From a checkpoint of a small image classifier.
Model: 20.3M parameters, 40-pixel images, arch vit, norm layernorm, activation squared_relu, moe top_k, num experts 16, patch size [4, 4], layers 8, width 192.
Training: muon at rate 0.0028, 4100 steps.
Data: trained on reaction-diffusion patterns (Gray-Scott), 95000 training examples, 2.8 epochs.
Rows from expert 5 of block 5, named by matrix and row number. Rows with one number belong to one neuron. Each number is 200 + 30 x the weight over its row's rms, rounded and kept within 0 to 999. All counts start at 0. After the name is the row's rms in percent of the matrix's.
# up: expert up (model.blocks.5.mlp.up, 16x384x192), inputs 0-191
# down: expert down (model.blocks.5.mlp.down, 16x192x384, transposed), outputs 0-191
up.321,048,235,172,181,271,206,187,195,193,206,185,223,195,183,182,154,172,203,225,184,212,184,285,194,197,203,140,212,226,232,152,216,239,181,184,178,263,210,223,237,257,280,263,169,211,240,201,196,178,168,191,216,170,236,220,192,192,198,167,230,204,154,165,183,202,230,171,244,190,162,231,157,215,207,247,173,209,208,143,256,211,183,200,209,236,195,168,165,217,175,243,234,183,208,174,216,213,196,187,213,175,190,186,255,227,224,218,190,233,221,205,193,183,197,167,244,171,203,223,170,186,147,208,226,168,150,154,190,215,215,206,215,238,245,158,192,179,218,184,136,226,204,204,176,179,171,208,169,218,181,186,159,178,199,193,195,208,218,160,150,196,159,184,185,230,173,232,221,195,155,229,199,202,231,236,213,213,228,177,229,244,252,233,249,297,184,144,224,226,173,176,184,214
down.321,049,232,166,162,187,219,164,174,249,188,204,200,163,217,236,237,185,185,161,189,200,209,235,233,226,216,178,225,180,202,219,266,169,221,208,229,177,189,188,161,211,219,204,242,211,169,213,222,161,198,149,167,170,246,226,202,224,238,232,183,202,176,138,222,196,172,187,184,193,226,245,161,249,218,171,259,158,200,187,136,168,160,218,149,179,164,213,209,226,177,211,191,169,234,172,192,206,197,220,245,204,217,220,186,182,169,191,192,205,184,205,167,213,176,212,213,272,155,214,197,209,169,277,191,163,207,225,252,168,182,240,188,186,167,242,162,124,193,171,211,184,214,189,207,232,211,207,172,129,257,187,201,196,182,180,235,185,161,183,237,200,176,189,190,224,184,190,197,256,161,142,195,227,180,138,165,268,170,211,205,222,263,218,202,215,194,199,198,221,220,195,243,272
up.322,040,158,207,182,183,287,194,223,221,213,219,184,124,247,208,178,207,246,128,203,151,221,201,206,195,218,220,197,216,180,240,235,195,184,235,109,187,193,178,188,232,243,206,220,187,168,211,251,203,188,167,258,244,166,178,212,203,184,212,246,201,220,158,177,154,201,163,256,227,150,219,191,157,244,150,202,228,227,172,225,206,206,220,220,189,181,190,222,203,185,185,220,164,259,257,214,214,202,178,240,158,217,240,185,166,244,176,194,227,173,216,195,191,185,264,178,198,195,199,227,202,237,185,217,178,184,254,236,186,203,155,201,227,170,197,195,220,242,178,188,214,147,209,172,217,182,118,156,214,196,175,221,195,275,203,166,186,223,206,151,148,206,210,197,217,164,210,194,212,231,224,222,128,222,179,241,183,195,218,199,189,234,181,202,189,198,229,219,180,226,173,221,187
down.322,038,269,226,204,297,167,219,212,231,145,222,201,254,212,214,199,223,170,220,235,265,207,222,169,180,173,185,147,205,226,176,170,227,191,190,171,206,192,148,245,151,173,219,186,202,202,227,209,201,175,172,220,146,124,209,205,160,182,247,236,182,166,231,193,223,213,266,217,200,148,189,143,197,168,226,232,197,248,172,168,163,221,166,193,193,195,174,205,207,167,223,188,192,156,219,189,178,276,234,183,187,214,170,176,173,206,185,169,182,235,237,180,182,192,153,253,237,155,215,225,228,210,211,197,227,182,201,212,191,129,207,217,189,196,213,176,181,225,186,159,244,252,185,210,192,169,203,190,158,200,207,231,206,228,201,218,211,166,165,190,209,157,208,175,225,205,153,162,224,189,195,202,186,253,197,189,213,191,210,177,218,242,155,202,250,205,200,253,233,152,183,208,268
up.323,039,149,197,187,224,165,178,184,172,223,218,196,154,232,190,179,240,195,199,211,182,185,201,204,171,214,225,228,206,196,224,194,189,242,189,222,134,200,135,170,200,200,144,235,160,151,193,192,202,210,178,174,216,182,167,194,159,158,263,225,196,186,170,249,133,159,207,180,217,165,205,192,212,204,220,200,184,186,222,212,225,217,251,165,188,213,265,135,196,232,217,192,268,262,238,211,170,202,143,237,196,231,207,201,195,177,161,203,198,194,166,223,227,148,209,166,233,212,269,203,239,210,114,202,239,209,157,196,185,196,226,228,188,236,192,224,239,234,162,181,220,211,165,194,229,208,202,225,192,210,208,181,193,196,225,240,165,216,173,202,213,197,200,198,183,214,193,236,194,179,247,173,181,182,250,195,168,153,215,255,240,183,164,253,243,237,118,192,190,145,232,162,184
down.323,037,200,160,255,171,234,166,190,241,199,202,200,181,200,202,239,247,208,178,196,259,219,232,176,182,210,201,164,201,187,222,223,186,250,206,242,223,162,233,162,137,236,238,247,199,223,214,211,200,171,259,141,147,166,170,216,155,187,170,168,198,187,184,208,206,194,218,268,161,139,159,189,200,185,204,183,234,216,202,197,149,251,207,212,202,158,216,194,189,160,170,206,143,179,243,209,171,218,228,182,163,184,145,205,194,221,196,143,209,214,178,227,206,221,289,234,158,179,197,165,269,216,182,188,202,184,166,220,200,190,169,232,176,147,197,203,188,206,155,147,218,259,182,224,221,182,227,214,193,221,213,232,187,209,252,217,175,184,168,195,219,202,183,233,229,167,208,177,226,178,178,169,153,253,187,208,203,220,128,241,227,159,222,214,212,236,233,202,197,161,176,178,218
up.324,034,167,205,244,224,182,252,179,133,164,138,193,210,207,157,189,167,232,308,172,184,217,235,205,177,165,221,221,230,243,257,185,183,204,178,182,224,201,136,227,234,168,212,173,201,174,203,264,190,189,119,225,195,245,214,240,234,236,203,198,194,178,188,211,180,186,230,195,169,179,187,229,169,181,189,245,159,186,203,206,197,223,172,186,223,207,210,209,198,201,203,206,208,178,210,248,194,147,170,176,155,215,227,183,232,263,251,225,216,218,186,177,191,221,187,179,270,171,220,194,198,184,162,217,238,187,244,246,235,175,137,136,177,191,220,172,146,193,171,205,166,165,174,233,227,162,244,202,229,160,147,210,196,174,161,222,192,191,190,184,175,204,189,182,200,168,139,204,204,181,216,151,193,206,168,187,170,204,193,227,176,147,220,192,152,191,195,202,155,207,198,179,198
down.324,028,202,182,185,178,226,154,139,163,171,269,171,181,208,169,180,179,177,209,243,178,210,207,221,180,236,146,95,173,235,238,157,225,160,209,237,128,212,137,183,184,246,205,168,218,157,194,166,217,181,217,175,234,212,207,203,193,171,220,195,235,200,185,229,197,207,307,221,199,186,209,210,162,220,174,222,147,221,180,210,199,245,211,186,233,199,174,183,169,182,178,199,167,204,193,208,210,175,231,170,222,182,223,199,179,265,206,204,193,199,215,223,161,200,225,219,261,170,186,205,182,219,241,174,220,170,205,238,197,187,240,210,215,188,269,231,210,199,244,224,196,200,177,229,233,221,194,201,167,223,228,183,186,225,228,186,196,174,227,203,172,221,194,228,256,142,210,154,219,153,215,191,266,209,152,176,217,210,213,177,204,174,176,196,205,178,247,260,253,214,223,176,247
up.325,052,241,226,187,213,198,147,225,190,188,205,193,237,197,158,208,215,189,150,201,216,166,191,166,229,179,241,225,201,186,225,221,240,228,199,186,196,217,143,204,161,206,188,202,191,175,222,215,199,148,226,219,197,197,165,207,163,181,224,202,171,218,231,189,243,245,196,181,173,226,169,185,182,230,181,188,179,214,257,180,207,235,251,128,206,201,151,185,183,210,206,170,154,209,208,201,158,174,175,174,225,169,202,248,210,127,173,191,244,199,175,222,196,196,198,227,235,231,195,242,187,207,209,256,219,142,186,228,179,170,177,209,218,219,136,197,169,177,214,189,220,165,186,149,225,155,217,199,226,180,178,164,180,152,190,238,194,209,173,184,260,198,254,233,242,189,188,248,178,196,219,180,205,187,297,191,151,256,263,202,199,170,193,190,172,258,241,147,170,258,270,212,225
down.325,050,213,200,223,221,222,238,240,212,186,225,240,184,233,249,245,228,241,210,193,188,251,180,215,246,198,199,165,222,235,233,239,159,214,130,169,232,259,168,231,257,167,182,190,136,135,171,241,205,181,195,210,177,227,186,233,257,200,211,214,226,172,193,158,184,166,191,231,201,169,168,246,201,197,145,218,162,239,193,246,244,224,215,213,228,237,187,194,144,206,203,142,209,145,197,179,177,185,238,205,124,201,167,188,185,218,227,164,243,175,156,176,148,235,168,188,184,242,199,235,208,208,115,182,164,196,154,196,212,193,240,176,225,194,216,226,163,178,164,241,182,245,194,209,211,192,187,181,190,210,251,160,202,200,190,156,190,175,212,200,245,233,184,218,171,182,155,215,189,209,229,170,215,188,205,199,248,215,209,192,229,159,207,184,210,242,156,204,198,172,204,224,226
up.326,123,157,224,168,154,198,167,193,182,216,188,170,219,248,220,253,154,217,211,262,230,181,222,190,240,149,204,212,164,207,230,189,196,229,188,209,204,222,236,209,227,151,210,171,207,176,172,214,201,189,220,182,264,167,218,169,227,172,200,239,196,254,167,229,212,265,163,221,175,168,183,197,201,236,221,249,200,223,190,200,214,224,203,238,245,181,203,190,249,224,215,226,233,181,211,167,196,131,231,213,222,226,212,207,198,232,211,202,147,186,198,211,218,206,246,218,231,144,169,181,188,145,243,174,170,196,187,177,120,235,257,221,278,158,225,163,145,259,168,185,159,187,177,201,196,203,198,202,202,132,171,196,261,242,208,183,230,181,181,193,221,193,209,185,213,181,171,163,217,156,225,157,228,212,198,166,195,185,187,222,204,149,236,161,172,179,181,222,238,256,169,205,191
down.326,120,243,146,208,180,215,196,219,220,179,203,228,170,227,180,196,186,219,155,263,216,175,201,204,177,184,253,269,166,190,185,195,185,178,209,162,170,183,196,202,205,186,163,134,195,220,174,146,216,245,228,232,253,192,191,157,206,199,211,199,169,219,221,170,179,203,208,247,206,208,208,223,195,198,209,212,205,250,189,198,157,229,113,184,215,216,252,169,168,143,196,166,215,273,180,150,228,250,164,234,175,196,167,202,199,194,136,182,194,229,204,170,219,190,227,207,210,172,211,130,201,247,234,244,206,171,200,170,167,181,195,195,174,188,200,174,264,170,240,192,215,203,214,223,206,238,193,180,213,205,215,238,215,211,204,203,182,262,201,247,240,185,207,197,201,192,229,222,140,190,216,202,218,225,219,162,180,250,283,180,173,197,166,237,181,159,218,107,222,171,188,213,237
up.327,048,189,182,196,175,200,269,209,180,215,216,188,217,166,162,271,208,242,227,210,212,173,243,260,176,172,249,198,162,190,236,216,219,207,222,193,243,189,187,201,215,212,166,198,210,210,225,194,244,225,172,188,199,199,172,187,181,183,153,220,197,190,197,225,241,228,174,200,113,197,165,167,170,198,234,233,257,164,243,224,187,186,159,244,187,213,185,241,204,184,209,267,161,259,209,179,220,216,214,194,152,233,166,157,169,223,230,236,223,181,190,180,233,193,197,186,193,157,203,193,231,161,155,176,176,209,191,236,189,208,195,174,242,227,224,190,167,232,179,159,226,214,171,204,145,197,216,223,182,188,194,194,232,153,185,216,222,195,186,151,260,245,208,162,200,217,175,191,171,175,154,292,193,253,229,194,194,208,171,196,232,235,263,182,249,190,226,115,189,173,229,198,175
down.327,046,199,228,233,158,194,140,210,220,222,210,200,201,137,202,211,236,193,165,217,219,206,197,188,235,261,195,199,151,255,200,162,282,211,162,157,187,194,161,184,187,204,226,227,206,184,106,196,192,168,215,168,207,239,205,201,213,231,222,206,243,196,174,242,232,189,232,185,191,217,185,163,157,205,214,189,169,242,221,171,219,222,139,179,244,174,243,191,179,182,200,234,178,218,236,225,241,234,209,239,188,216,271,188,118,180,185,253,178,208,177,172,206,187,155,235,175,204,179,207,157,228,217,212,214,159,133,201,202,206,196,203,205,149,188,230,154,202,226,201,154,187,186,176,131,247,217,202,175,197,228,180,191,217,193,166,192,185,242,219,180,161,198,226,218,149,139,172,199,192,211,264,188,241,164,228,215,225,239,218,228,222,207,163,176,177,174,242,202,217,224,222,217
up.328,045,247,183,170,263,255,205,141,239,230,215,162,179,194,229,210,206,168,188,230,213,256,257,178,226,201,188,189,174,170,183,189,148,241,229,225,250,223,199,193,222,176,206,181,204,197,190,216,198,187,215,226,219,242,197,203,228,252,216,220,241,161,176,204,179,156,214,135,188,288,244,171,231,198,217,164,166,192,225,163,161,126,219,181,218,167,189,263,218,203,210,198,210,227,184,195,227,195,203,186,229,180,228,169,206,201,159,176,212,254,164,202,202,171,200,228,239,195,218,167,175,188,201,209,139,190,212,275,198,219,173,168,139,171,198,195,245,224,205,207,189,195,159,240,225,212,186,182,193,180,233,184,162,219,190,157,230,172,116,146,239,210,211,190,256,182,183,144,194,217,189,238,216,232,240,170,186,179,199,163,174,228,213,231,206,153,256,200,211,211,198,202,197
down.328,046,218,167,206,165,197,180,198,199,143,239,211,184,169,207,172,161,180,198,175,243,194,234,156,230,195,209,179,179,208,170,185,236,202,148,199,161,180,183,191,279,213,171,199,169,200,241,157,215,193,226,205,137,226,166,205,213,188,191,232,217,211,201,176,212,159,187,226,223,234,191,219,233,220,210,181,168,193,160,240,234,169,173,166,265,133,217,217,201,250,148,198,178,195,140,152,171,189,254,221,235,205,235,220,190,242,200,146,198,170,159,174,206,231,167,193,164,170,201,209,230,208,227,197,234,148,176,142,216,150,191,237,247,198,200,231,190,227,189,159,172,196,186,195,152,215,232,208,187,212,195,238,183,204,196,211,179,164,164,279,158,215,183,171,219,160,193,175,198,209,240,236,212,193,211,280,226,187,237,196,208,193,245,109,211,169,221,250,219,183,223,206,203